Weights of a small image classifier.
Model: 4.8M parameters, 64-pixel images, arch convformer, norm layernorm_no_bias, activation silu, patch size [4, 4], depths [4, 4, 4], widths [80, 160, 320].
Training: 12700 steps, batches of 128, held-out accuracy 100%.
Rows from block 7 of a small image classifier, named by matrix and row number. Rows with one number belong to one neuron. Each number is 500 + 25 x the weight over its row's rms, rounded and kept within 0 to 999. All counts start at 0. Numbers have three digits each.
After each neuron's rows are labels from the 100 images, of 14976, where the neuron reaches its highest value: "top examples" is what is common among them. Only what is clearly more common there than usual is listed. The data: close-ups of made-up surfaces with and without defects. In brackets: how many of the 100.
# fc1: MLP up (model.blocks.7.mlp.fc1.weight, 320x160), inputs 0-159
# fc2: MLP down (model.blocks.7.mlp.fc2.weight, 160x320, transposed), outputs 0-159

fc1.197:501486549517546506513490501484510523515499478523517514545530541510480538501540494483495490476541476496523473512476463507485500481509533496463472475537498510533475507510469514518506503486482499495478501459526509472492534490522470463473541444510517509509452489548524502536495514492522485523449432489542491511503485484496521520522491464522504484523488488512487456495493503533528533506498488501513513501501498482485526553507457491508523486445542441479496544492435491494520486492494443
fc2.197:510530457481502506472471504533457494537519453499502474496513471499548494511516507503496465453486524502493538538464502502427475486505463494489517532509530497462536533488491493490497474443517481479511508530527524486506521542500512524473521525499534453534495520476475478470522526496506521495494482512459500499489517530515486531492436503558498490472518518510512475499483518500539434499520543498454506501507455514524498471486511503476503517540505551513474481511482506487528480498525526
top examples: woven cloth (37); carpet (33); specks (29)

fc1.114:506479516488477495506482475477503517454541456459528502497486469512503520538529483499501508486490496524525521540490470506492540484493488490431536484495453457521528552506505517515523497506553518504452510501471535534461499560471492515514478522525459505503490503537466478497489459505470501481490447520488474501468482503508497515517494524531544425506460506487497503557505505468542507544510509478530516524466498514510493541505529501460484486509482503500495507489507525478510525509493467
fc2.114:490523519523467496484467485510521485502489513505524478522434474473471515486484492482496529490540550489492519508487513498561493484542557488487474493534462476491524517472477472492474474531501519540524513489488496463534535491516505487488528493510539478439467472477535520501507494520539463568519539484482481516552472470503518515477509516496463538505504533517464503436511514503479457495491498516509450497505498501481525505497523473465464501524531512481504525510478488539515517493501502
top examples: stone (99)

fc1.147:471483453503541539446515533543478482507557479506524496562512528536526503486469483461481483507519538461468482495520479504487454459518529505479498504502514493505528512496507502526507526508540513481488467516436455512518482485482513515481486515501480503462459524465530476499533499493477475495530515493506541510526517475508502525491473496462535502472530447483499500487507502502500529475514499485491517537518523553483496461487539479511528496472514482489530522466514422498512503496513509
fc2.147:520509512497498448478517464463488524511479473531490535466507450526482490479515521516514500462511482501464534488493504508525502534472498497528516482503484535510502495488488482490488494499459543528517518505528542511486453490488471466486489481495550514476533495480489529514447493509521520564488528485480475476487506479485484500475531535490457478525520513530488503493515531472477445542527483492515501461529484442465535577518467514495515496544493470528511517494515547494539517481487505
top examples: tiles (61); brushed metal (34); specks (29)

fc1.126:514525477512506548477474530498518517491555508507503550494517503519487486497475485512445512521526498479508493507479574525523509529500478514497526505472494483522491460478476467477505471498528481526489516507510440495555511541468452554504535544485508520508513472485482463479508489474476502469456525510512482480493491517477502485527493432508483509489456520489534513533451498503480511514457505488502508459481526480495532523513486493498547491488549515523516459494513496483489526458526465
fc2.126:493505503527537441573489509489498533469456535504485477521490515509503505438505486520532575500493506514473511510495480506507520480527507467515516500507496522511502486488515515514488493500472524494577524458491554512494462514519529480482519486494469449495537525515517496474517443460520470515536509489497506459527487510496485520449460530482501492532542468477464503457490508501469495501478504506475481512476477506532540485505521490488485502479482477499475529480507484511518484486534549
top examples: woven cloth (100); specks (34)

fc1.272:485494444475499497511517543530548537470496490502501496495514494492505480538486455516504472488491475487546516505539509460533481499477492487516492523460518504514499479476503514490521505485470539489482470546501497524535511418501490511515467480528511509495505458529531504522525515500454539535514477503546509491503525494516525457500542459484509506439474538520472512551509465468442504529482519492469495494531494498470512504534482457531483522483489523513464511493495517490510523518493455
fc2.272:545494536528487494527512497458462484488432514520487460485503500482484491453519490467494482539509567534467527480517538524488499519462494480536486501486512560533518478520488479505501526505532455456487513495526515516527494517512498495481488455498505478493475493490512522475512489519527477479516485486528522479453513520501454519485505522467554495496481479541526515493484532483535493525461510526489511448511455493518482463534467540529558513511485500492497536497490490518492460507504504
top examples: tiles (99)

fc1.107:473468506500478532501520527489496490509476494522545532465524503512490479507445512511500475454479488495513488505478472459453475505522496471480507437485516516480494542522478500500530536475544472480547526502485462490522516493517516461532532471456506502498491494537485493498492518490503524493521494540506493541460493485525507488492557481545494494580523486478493511531523456456483549487533493501498528513497523487505495527532534485471497492499523502511494518492473487478429460498511517
fc2.107:509537503490535456539483463509483500494517535488472494517497476513466533475533522481516474547514522507482492525483489502495496513494505523515523534471499520520498433505515501523454424574483502480534486535505561509462508498466483483441483504510477491469512498517493506520483478535526520500464472483488497466497461488491492499499478539489498464493498473500513521477502497497506454516451469530471472500516492489494520518500510552507527513509493477503517494527526523548533550497454500
top examples: leather (51); circuit traces (27)

fc1.279:495530472515460546494498514517519527467497458550518566492520511519497508513501501521535498529519525534480496507463490509472508495496507480489508442503499504477503489509482518561543453509537466514513483475532421477492513524479509528504559531432481493521505483485466441499502492473507536493510478487490522540521482528489549508515515493530506548500507478489481510502510497485513512505502480497495486446536518465489482489468494503493540486492504518514498480481473475442495485522484502
fc2.279:508483501505535479499455552459479509537498512470452477473516502466484490476536524488482504491505519508468492483526492481504508497513470470518532504510441479482537480519501534455461540523476499489477511532500513517500514482475533506482479462513488513481484581522524511480482513539487483496503524468501511434498472423506461492497489556505496476555518519519494514475462510483478479531502498500486505516495488503465519505519469503506495522523496518493485526542524556544525502503523507
top examples: circuit traces (100)

fc1.277:513468509516438532479508467537484472500483512508494544518486520509538526514522534497487493516488516466513479484509526485520511487455521513446478469498477484501478481477459515465508504511528484529527495496519469515524472529508533485510499515507461556468495474514440484479493487486538469462520475485492479496499488512541507546524544505488452493469519569497505480494486519470509466476552485507504482510523531499524500482559499515469497496501509505543501493502478480509567454471500514
fc2.277:441502488494522512486480516480511468449498487482485440552474517486512518476507480530505515474487458477508506509528502482482497453489515503494561527536501495504508508478486525505484471470484515512490504511482506514491549472543450544479552478501507505557462544498515505508466516522513502472525518488475510532486531489476492458468474472498505513519515496540465511491507546497526571535484511494508517480483539470502502504478477488524487501486497494455516543562523510478473489523486488
top examples: stone (83)

fc1.203:478514478567500538475526509497513519491488491495551468516461490507498506534461491494496492536525479462452500484542511548485492449547492531503471497520557521493525472482430493500551568498456514483502460518510483472510484513496500522522511490510465526461468528495533517499489492505503470488517478468515471514513506475508492497470536518463498497504503531480474463515491473472499509481561495495499514547533487507491516468516549486499515511493511529514494497471498474541482484478501488
fc2.203:495513514481482480481512490499476488482484431488478488494518498502516507458546528513502488455517484523442493495473498476530494509471508485467515496510495536512512482496533495468465446475482508478520479505488501511469533474469488425481512507509531504484503521470503539527481496500521527530491549514480520486481482519489505515454465534483507499493532500536505519503519547506512453522477515457534522488454470503460529546471468541525541514557500503522523474515484547473498516525505511
top examples: wire mesh (33); wood (31); specks (28)

fc1.7:478471540488458531498482500507495481488524543505517507470495498502500493489496513528525524528456516518499520519515542505512452508502490467457498446460511501507527520534524469491540523516459496469503528512527509526458494462459494526489477544465519467543484506480501486519541493498481471492518530523487507498565470553512488485516472479496461513479498503523462486533468495486509448480478486494447539502521480483472445534496522526508519496505482488506500544507500480487531475519549526
fc2.7:468503480508512485484503504511524488468504489520542474455495523527474507499483483495467466512539521458528510510493515516503581502449503511479533505499502508471500546522437531511501522486515550471461485468541526451485530543572511496527482465476469504511505508504498477515491501469499517502489489506578494473459497502486490490454485525543469479515506485474479483497496490476475535511526552495493498513495475510511522488534520509485497513502539514497464483479490480479501559505491499
top examples: stone (89)

fc1.42:544486514489509517441511519551490558501556548456513524512514458540476495503488498458505501462505517477459491523501491506518500512463504477532515518490517534518521482487515512495505479452495478465491499485508542520522508491490489540501509474479451490484490507525522532500467502491511493497496496535504492543564482501494500504483449464512488536496470513528518513505481494538496530472480537541474498500539461516452532496504483488494460457497534472483531482480532468463463508470506506
fc2.42:514530501531528492503499499522527466511467519513456506471514508487477469471533508569532522490499509511542491485473458460494477498495468487550478510524479508465533479482504475487484489499478495505498453492553480518513488455489500528480501477495505517522516486512508506483526474535496462511512500504495554507471480496515483440535501488516523495523553529533531509502516540503441502502463492497476448497516530480464474546522468515479480491444510479515461542510476516531528503517465506
top examples: tiles (78)

fc1.303:518465489535530461463530491497498512507489526543558471480561507542479469472479482529532511526489504497510465530518490521500469496496513541490516505516472526483549483515511543517540518459475474457516500506514498498517531478515511481507476465497518500484551496498500490484483532469477520461498487490462502499419475496505508510536506493514487519480451502482522473527480479447475508537521494487472491528510518518514502464509511498497495497467494541505475467476482542538508546486451505
fc2.303:441521495444517504481491493520484474501469496466461504503490477527500550499498493538478475487477494495486475499495487496494489523481490484507482500505530502517534463546524452517469463511535493531524513505475516487477514510467523510489512506475519467565503521530516504509512465464549457549482493532495506492509508542484509485467496476512523538525492481537481519514525511499533458485524540540512483459462442530494527537537498503528517504538470507467510531517466473457471496492479511
top examples: leather (95)

fc1.52:475492460513510548449505528527498542489515465507516520506489494532491481535526500493533482498501486501484521502466484517484554487471514496450466440516550476514487523491475531515549520562497518471496448488511480472503480499469485516492543514488489521483527516502470449486487498500486516513528476500485554510532489513522502483503484485546511484486481504514475493481506488462508495477534550509484477516541501456476498526469542474473503474522478537554517478453514476481493505529471501
fc2.52:485495509519471472463467507489474496497478506510514499519499499470506507474539543491490473491521518535476502504508477475514487501500504458532557546522446537493531477498505497485475520482494478507522529532502510548530521493501513465481498498528535525484458493456545523511451502513481464518508549463484492459484470459478467467473512537476493492534566522518497496466516545498507467533480500469498485526469506491486549523490487545514532513506488505493494483551505534535524514467504523
top examples: wood (77)

fc1.310:472472490551491531485508476512563521503542534501483546497439508493515485558479514448536500519502496527488489520486492513487525514513493512476452477549502554525520520525499475468495485503514511456467495390462495481561494537502535518500508499469482495487464509478482507480464527500485503536543504466505516499554499523510534518498511487503507518480512496511478465494524477506481493537493503510497483495472494452489488500485475503490518509470507501489505528512484475491488511514478495
fc2.310:503543476496475521533502482471491504495486491479490492501482507521527493472528530470519504529490561509467542497518487477503475473514554486507515517505506519491525501490522463500488501493528522513556548499505489469500541502479547499484527494497524488501515493483511444543526532503512492512534529495502527456516503498516473496513516462497432484513498488488461444469472450532521516526495512478484496535480419496490499497542461498467517503527492533456524512545516495516479498514447498
top examples: wood (100)

fc1.159:417538535543512508474484512493549526494492507534521462500485492497516454498502473455523507510522539499490511493493477506508556483521538551505517511500521524517506529485488476515476460530475482469489515458465502493542531518491520502526502542490543511499444491494503498467543536502463486533502499460501545473529489522487495495469510479501481514510486484473478525511534471534493484482498525498483462522500471501475498448495506429485518535496505499524488496472504456503530527485492510
fc2.159:542538527490487527522530472457528524483500480522493533511485504499468522494540488457526513492463533506482516484489470477496457516521532471500524489453503464503464532509534500493487490466511544500547510511503473482496513524428522496519514495477550472459501506456496487497529518508479493510538494513499515512547537503536491501477555507488488494514526476505508499502522495560525512538461512541488501512476470483493446467501455501473495488522517516458515519481498472513498494469457458
top examples: wood (100)

fc1.240:420496505529445555493462517495468491503503518525466502488532462496515491493488516509537526484467478522469559515528553500489492477530492486503474497480501501490536499470491500497474488540524510507490460516520479510491486519496487565493467529466503496488555475499506513500519489519463486523450487518518459537493484481500527474512496481511502516469512495536440495509510474509520426502511459475467486500507492489528520518526516537492530528516470550503521512514501484494491469534506512
fc2.240:539502454474508471457514489540513555501528500495534516484501549541465484483501499525491487534526488474496498480522474492514531416464532520492536478532498523493488543480493496443525511461477490483477489491499509494505503463491545511515500466503490506538468547526516482497522528470540527502518491502565545465510510522496512485471491527528490483481486463435488489488522477480491534505495513503494499530496504503503484527467512519481477495463529483481504522476476484493501555485473514
top examples: stone (50); carpet (47)

fc1.122:499536496459476482523525494514547475515497499506502528489512503563456555510456475469494513482487477482529514532508538479487494499492507524490487451501478477499541496513521497501467491524479514472470510503467496488519482477480488488514480533502466511467479469491491497494509495484531512490466505540533506521510539514516498510494544502508507535527487505512523450486534542491500442508493506485491538476522476438498466487511518476504503490530554544503461455482453509461509485528553557
fc2.122:507451462512542531498496515511517458509510499509484481517523528526514517474542503466520523488502476516512480473517460499493510472474457517491500473494542499505536507490487531499513486499510494482479530477531464451511512479499497523451496494514527522524517524492492507477501535494513526481497474531490469470475517502482470462477510535473536463507494506491501527540553496470518527471508507551476461504523501514492471482489480448495489560525452508477516551554500512530523533474429473
top examples: wood (78)

fc1.271:497517512520458485501531488521519498516486528438519503489563491524555459494448516488505503461525467484517481530477538470511497555481513506475548543530540528508495555495525519520494501486464480496518486456486524517471537480478505485510502536506499489502495495483540521488497497476483532471497467498503477477506478492508503485529521512463531505541460467535496471522508498467470512494512509451466532463514464469498546505495504516454499531509468496533473494465510496465498479528518485
fc2.271:509501465474565508505477510520481501468499502538483516464492504505491580489530501513491491547483498495537521510494509567496494512470481477509486477465457480478526482454495484478504496507492530497492487557498454497490507469548524522484502488507503477524543494489453466516570533506519478477440504518487501516496481562502505486494472508524510481510511520489494534456506492493509524486494438543521487481523520489478530496495537471477485470535517498478525490511478527512465493496484519
top examples: brushed metal (92)

fc1.59:508467464488507527508525530471494461517514509486510514506506531528542503551504488495512475537505522517494559490467513461512473502481478441460527486476483473515534496474498480524514471540511501478517487502478521490485480435460527524495476538483493452499501479480469493506523535494515531515470469572513523494499518503536495477478454486492460486482513528489466514469538444480518510494450488525487495471506522523540487503513527491486530517496498528523515489517565512503474488513509520
fc2.59:489514540496537478530499538526456565499493494517539525456503514477490495495475512516475543458490514457471518520472489519498520459507480548530488491540499537505506531507475489468481456488465522506508499492525534521511467515489513521542509478517488494481508499461552501491498500443492522503534483488496561549494496525534491502492537481531520518508481523503468493486439498511510518522522500434503503505512466494506475456467484486484503474516519508464504494458476483479468521474475483
top examples: circuit traces (68)

fc1.44:508544475496493519511493535538542508537503502496513503534512476482517486502521491464467506498509499511537495538496508434520512498445493508480539490454517516487472512485562500519506466486456507530555502500500495431498481495490499508476495514540470562546495478524459501519472514481506487453461493472526481514497496527514527566458473492514500491518463482530502466516494489478460441490516482523492527489512474478505543479498487500523531508511518512518508473477490484484481505497513535
fc2.44:532477521545509513504532485494499501494481480432510519480495456578534493490519470480505481539503452501508449495525522513476484486518484534486498524479481470512545514480524496467526489527526504551502476505545477500531523445507458496508506477461485531458536495533473507471539516521497488504496479544505507471515496506521546503483475512544480539481502490486487549478523527466505496517490512468480468501520480434502480476491503475497470496498503454496515541508530507490511499499511501
top examples: brushed metal (100)

fc1.250:486544518467479531493471487510520492536554459517529479499516512458521477501480487552518524504514546489486515549495489523450497448529447459498464495480517497495471508543472509487506508494499481510471518467508504534543472497489495485503507532522521531540542516507465501456493494509492484521486466524486478509486491506524547483528457455516508515524508504480477493531479497509539474447499548490477516478515488520463462493526502489555473528497520502469505531483508456497522501463498508
fc2.250:527465495510502466505537506502453479497488500464472500534475519547490557517534502490507521469532503489501479488509479475519535504492482498472536503495479504479485512511474511506472499537489517436498502516522485457515539494530499493510478477500517533489458468566534513512505464504478481498507542481461494482447506482508496500519545518456480479440487484498537473515524519464506493486494540515495508505501505474489525508465485490543451540527533478554499483534508568478510483504496493
top examples: carpet (100)

fc1.62:481510536558510522427468486532499487491496475524522474530527528491457509504505518504525471471525522425517513522487517520532476500528500528503495520517485486506489479490538467530500490485500490469491481466561538519500494508471513510466498518476471507509516517510471508465487492479502431567493491505509525496539522462471523485521491506495526498555499520485508534508499503458522510481510482478532497469522549518470494520461522493519476493472445503461495487465510499461515503510498517
fc2.62:492485500479465483527501468539497548497523506516443494522496544480490482480511514475497478465508488490518505501463537495544509498432502516511491502482509594503496480492482477509445472494537475501553522547457535503513503470479484510482510511500524507505460498513489517493502497547501521505466506539520491542511521496466458483476511472512483539454504490501512467500503491458522556484452485493532504460511517485510520487496489531500529489488560537472490494514536502495487480510502505
top examples: brushed metal (97)

fc1.93:475564508531509507500508472454548497487521512448479535537512489547499478486530451508499526524496508501509511472503508494482496511502510485509518439512543510513491467519514529501493538519499545471527456506461507472479519492502503506524481542498494506496507497480517527482512474486523524502456469493506454460528458531526515518471531482506468485526479465495491505450513502526528495501492498532488498544508480547459469500553522486507540496503495499497473471533455502462455466524484467
fc2.93:521464517509504495509502494540519466509513491468501513468503531506515472486522505498481491501489477520516481468515494530536525489455486525519504619473495539468526503514502484454489462472503493509477516475519490520489457478477490525521473478512507512512484483495451471494508502527516541499462492513516532490527555486498473529520509523463492500482498486474512446536506515502479485501510496461480548496470500465492496519477529509500507523550526493452522477494506519473567553481501491
top examples: tiles (46); brushed metal (42)

fc1.70:483445492522511523489551498495467506487502492480501477488548493521465503536472511552517475520533494528533531499484473501515487502482510514507500506479526479480463527484514513484535492463494503481462480475482538519496489503519482523463474477485505493540504479501490512516509517518490470513466482529482475512554526519518508480545499502552518497491432515527504511527534482487488465486496470500482536500527494536510476443484512504465554466469490477530528511488506466496545574472451497
fc2.70:507488524502495516517494537521537506512485517484494512567523476479470491518468493518529485478481514566507520519512513468493479481477545486543505498523537505511468502502451503504489494486471466474469545483480473514514531508497494499528521495513506483529488506528531449517503456470488501479470500476528471496481487536481499508530527495475520444530464504510507468508480527535511495539484510495492532466491464480548512495524526518488500462472472438473499499493472435446489526492489551
top examples: leather (100)

fc1.75:476475489507513466490484471494495520507494534520519549534456521501489521552504485493494496499546521460511533495501470520500489496470516533521536497526497539500468506510471505460473465521492500516486488476492481450498533511483529497522499497498463470494500491559509471500552494450485487497465470513504489545464494532490471499465500508539515480478506471488485497468512529471501590519524488530465477474498536533529499514451541521527472539464481478503487465542489482498495503521509501
fc2.75:479490477508490512465542510494493521497519492450523478480514523480504443508492486516510547539447522485455519507498502513450511472556501480532497479513518495495486494472475477483502497510536494528462483506541528488507450540547472510496496520455480502523504503474560499520543528497468522541506455500487519500496466530508541531483532507496508506463511507510500483456474460558497458436535500463493499518502502511476458493520508513522538504518526514516509474468512514487495522503492506
top examples: carpet (100)

fc1.177:473501475530474540447519527535495519477486523492556500525485494527495498555446483466498504499532495454450496515518505525510475427519512526491470478478542534519493507475485472483529576522493517481520486516502474507515491517497500507508535482520468515512487512493502484493514496482488486503490466467494487496548525479542492508479495478495507483466527527503461451529496467493458512477545508539488484533511482519479498510503540462483501513496539529538508498467508494529458540497481490
fc2.177:515499517498503482480481520487459484494485484496478489507487489467487533439539542494497508518520510524458502481502494512522478527486499499515534529540479539534516460512514473489453465481462517483538502518507528531500512483479502456483532485531561507445494489463515525505475495502539512543518533479499507492462465481467497499488506574471487486546536488517529504479514573482534466532485504481515507511498467488475525534506473527497521501543484503495519479520502534490539477478503515
top examples: carpet (47); wood (37); specks (31)

fc1.191:495537521488503478515549494510522506478535469469538488466512485494481471500517468489461485482557461499462489513485476506498494486485518557542529543501515514474499493453487505509534511522501535499486501510488462538500488472510487470513507534487467518449505552476481480535473485467522540455509507499520515536434519507474502490466508467520484459463502530498473502532488495494558480491480520477527514486497500524521490522502506471500508556521516497524556540495497480517506474525487469
fc2.191:483507522492527528502483526491523510494484491494478505515532519519522515489500517528474516445486489444525522534427521473540511473556422513480518513492495493495507496500493501514503505463518481441509519526482490502496458518484523532496457519491502504457492510496534507443497448513480503524515477530524498477552481488488496455479495527481508519550520504526521467514508490478455513505482506514497520483496492494521490497521526493575469465526527510485466467469495530516476521508514461
top examples: brushed metal (86)

fc1.76:483490521511524493471485510493470468494477520507505517490487527486459501489506492478481503453519498491503513494530486503488519498520551500474500475465525530453481512511473467481525495432500504545510493459518508465523507534516504570443514479489543500483498476522525474459513487497568523512485483519479466487501479516510499520471441518540538496455502492533516542518512464525479527502557475548469495507503458494481514489486462526489503500488530493490513484502514544483535511533522533
fc2.76:498499471479493491518506457507527509534538500532530476462526477491539454539459499532520479513482510528458546482482517514523486457507558477510487498538495449529504526526480486550498498500500533503552513514493501504451488474497504502495480503510501493494489530506475506534485520491443528492499497483521513493479477526552529480509509519482463494483520511500445494526495491468463510472512499473517494472516513570500517499487522465474512440478466477506440504483527466519525522499518487
top examples: carpet (62)

fc1.266:470459496538481485509531498471481511483447511479509487505501494523457502491470495540496559523477484515511504517487538539460411466502470507488493534534487478505526524488500503486485477543513553459526504467503503521483524477475501527521505483480487497532515538531508554497510498500554538504523487530505544487469498536494484519529468496506465509493483474510482529503474475495506482500467522440521502500498459492523503479522535518482485542506465463482518540465479498489524496485482484
fc2.266:477494485478481560480435439508531498484551513491543507494487529502539529507501486500514506504487539499470467511481510544476518501504494513507482541513556491499493508538535485488532505479512484492450490442476455499529487496516478463495507489490504480530498528538500492474522493455494557479532457481505499501502547498509483498510564508503522501484512465476515507504490450551520492511478443482508511497485503501557476502498507476485521470512483494520482463485481498538470522520490485
top examples: stone (100)

fc1.218:547506482489483505493524514500505486517516460516456487543446502485496502519484479476496497497524513447496520492557488531509522488515484487500518486541480520509450524490469560495526484513452518476469488454480480513513533531489452446500531497502513491534486510536518504529508502496487531505485485516523501462475520500487470470511452501521513496486480526505487498493503518485537483476465512521548479546529524508481564499464462508476472492520506488511566511459514498447480510509535510
fc2.218:451513528500503508499494511496469515478502532552501464468505478464529507536480508500466458529476523478495492495470493517484516538500515462514498533440529515533492548546523477545492513496489498481505465500485536490516490522501535534544474538493480506505464523469529470461467489474509505498531473488490503513500505533515469519481471475485503448512485494486475465506499494509473514534487523500508497468527511482531486451503547468492494544489478589546490488521494492508511508469502533
top examples: carpet (48); specks (36)

fc1.64:476517475502528513539521472538516504485501515499516516481536495501457505521471476531516477525504509513524514489482505477528459463513518511501478507468537495468478497479516527490540481534519490465487511474478481541494466455498490474459494483438502500539528489477484479528551511524469503502475449522504501510499507491527512534534497517498522486486461534510464505567492487486462486497503441532515540513491513502539472466526528555460457478494488469539533509481494479481497543498492481
fc2.64:499470527513481486529585555494531482497490526514515506481533505507449472515492513491467453548481523558505474492495508485530509521463503493541509502522535504517478507492480531461502518489452469494490502523477489506496494521510522506515483503490528477488475495475528473478511506485520494533441475484538457490509466494503470484500466518525518498512463458494533494548498486479474519523487503515497500515491462546530534500468510505534505472510503464456486530476475442495479534529481536
top examples: leather (100)

fc1.115:547507494519474502495540500520489490477485488530544494501526535521494553482517500507512499514482527479483467482505525528482546518476503520434500509529495525482492490496482519487505496465513465479514534503508489488481488520496469489482521480476484519554462479490470476491497529454480467540510489513525530538524518469496517530578488528461532450469490539489542462483476513512447500506486471463483477484515514487507486525464517468547491481480537484485471504469471512474514512508541525
fc2.115:488513530461511484491468529479510516496494488528484480500483458482503509514526469520520503490529486497510517494533499498491459463517455468556498495466465498510509515526526454507483509522466533482491476511489513515512538476551533520474533502538510461517514520524478518513513463499520448505494535463465464522463521504486466519463470462510493519499503484515463510511508493461520496461544527565509500516520467527472548494531500508478510522546459522492526529505522512509457486459458512
top examples: carpet (38); brushed metal (29)

fc1.86:501509554484512515481503526517541489540488449467491488502509514462529547462509508520535486508542496547492490466523498459483485516526538510499477484455483443526494531535511486519480543495523481512496480470485470515519502492496497497511470486507463503516535494544476546478525514532516435488511445494524485502500479513512491515476508534526497579468502478464492510466538522504475478477532488490527498453517503518492510459514535459491524517486476473479512489469518505500479497479499497
fc2.86:470506536526490517547505508480515485468477521521535482486521520540504465534437513530501501465438489500546471500512491527520502513505504498494462515473526533488487458474464495496449503479509533507516497486524531513514494506475450506480469494493527457493454481466508491492497521468454491498510505513531488516523503484472539495516527502560498468508558503517543529507522508473534463486496549507470472502493511472496482534514454503504507520504522512504490535479524466489532434511505494
top examples: carpet (39); circuit traces (32)

fc1.2:496504515451533480518523450541534505457503476455529510502460546517448494518525511535531480489480504494500506487537489490506502471455477467473505482485533509519506484537482486509508506515442485472492475504497519498505474474497499508470434490460485548470537532469524515499477499531526520474497538487509478492517520539517485500538513471527514505466541491502507476505468525491481493513485527523517553519516489522497518494495513443510512513455541522562466529452490512489496494510495494
fc2.2:491454460527501500496504489467474494513497490520513490465513491507509519524499518485470533545482538515496568544467490504449511481518520533492510519510468470469501511501515513498528524496536540484485507506502468485507536510513478440523494531513491457477509489488483517520514473481513491530499473540464610476507535471492483472495510525507485474479492508480504531482528534501461486478476483518525469523471510505477525532477554532509479479502489482502494450546481493496541489491481503
top examples: tiles (97)

fc1.213:473512480510549490482515520505503501470519482509540487541484509531484506556455468509508490530473473478528541498494506483495492509484523501438499470508544517529490520475479475512544529491469487536485471515516475497485482472494510527460540475498474520497497498463502498535503547520446472485496491485491533502533467493528512466481522464457522506471510525489476474525529485497445514525490470507459495515530564487508513540484535479477533546504519495468508480471499498479472516509501551
fc2.213:532500491495546489506477525507434506507515515481444493447492480502473492454526539487540487481519510506453475495488513493503494487518480495527544538490485541517512457557514491460467484524498494483534488521501551520487482511499478477511502478498501489468477491473524508495472473538550506523470512493497478475495488472486490502481450555518501494524535476517508556470503549498533482536543544479527504517499449488503525490500493501530513504514504505541502510561494484520496523478480522
top examples: tiles (100)

fc1.38:481476485490567492527539536537511500468532517530485527464520462488496504551510461520525501522479508441515513515510478459547467460537489495500497510505488503526487486498486521485525517537482469496479461511503509506489488460471494534490468477486502481500478466507539473538532516506503499510502443540540513510489505527531518466512540513495513548502472457533453542541496478475470507502516475523497478489505501509488470500518509464497475515456504503481495546498497517484454540473508477
fc2.38:531495517498503487480458544500496482558478483512483478539505491505492479430529524494485490512516506528463496468500500504469492565494522484525484516495495552514497442485497505523448461502498511482517501498490541490546515537486517479478519535502538497445492483495519503497474503498526487525475516411457527500475506473510514517495501532499513456521516519511506473508487498467516466554463507492529519497505459516536523524498501559504501497539488478489490472508512516509513500478465529
top examples: leather (100)

fc1.172:472533520506520531519507514526503534517550517506482523442510462516524512471499511515462503512503501515549519525508527448517458493489507514469520480474528447523493526500507541511539492474549483491482488525481508473502504499476491503491500482465476488529467479513469427489515462500457496491531484548501549548525523547501453502489489462504532533495498485509476544529536498478476489498479460515488491510517509484466496516425484506471490482481503476509516492496519517506461518493502483
fc2.172:501495506531519486518468488521513466541463515503531502516522525513520475505509513495513488520496508532469472443501492478497492511546520488498523501514484513518513478499489489490411500519466479486532521506503539500552535492498515487490509491523535518450544504451517502486478500498542513521488515459494435443479453465522470497550491538510477454524464487479526515532478535435467475504504515507520497490506496524495528500563502508522499496502481518481462514494500495492539489503485483
top examples: leather (100)

fc1.198:457469473483503503465539525488493480521507505485534532472505474534513428501522451502527494525482488523506504521468515519528541529481473515485491505477518470488551459518521465528533477509510495538484490509513470531515505499490541495529443525542463446522520485514472474503537480492470501471512517499528511507484489522473483530512510453522503492480488499509497489501515447518505497489482503547533517487499510524523431512501530485519505467507502498523520509519456489476475491438529536
fc2.198:516501495515520495525462498544450555506512485499472518511550521472512539473525498522502458475510526467456500470489501518507505461505439480506522542529538552538490494506478459461464522488449531532492516453512530519489491500493466487443491467524501504513474530510522535510488531483494505483504508474549474500516501482475483499491481495482472531548518529529524501486479540507484465501508521488462508543476493502493510527495471491485510458524523514502493472507522487516505497551485459
top examples: circuit traces (80); smear (35)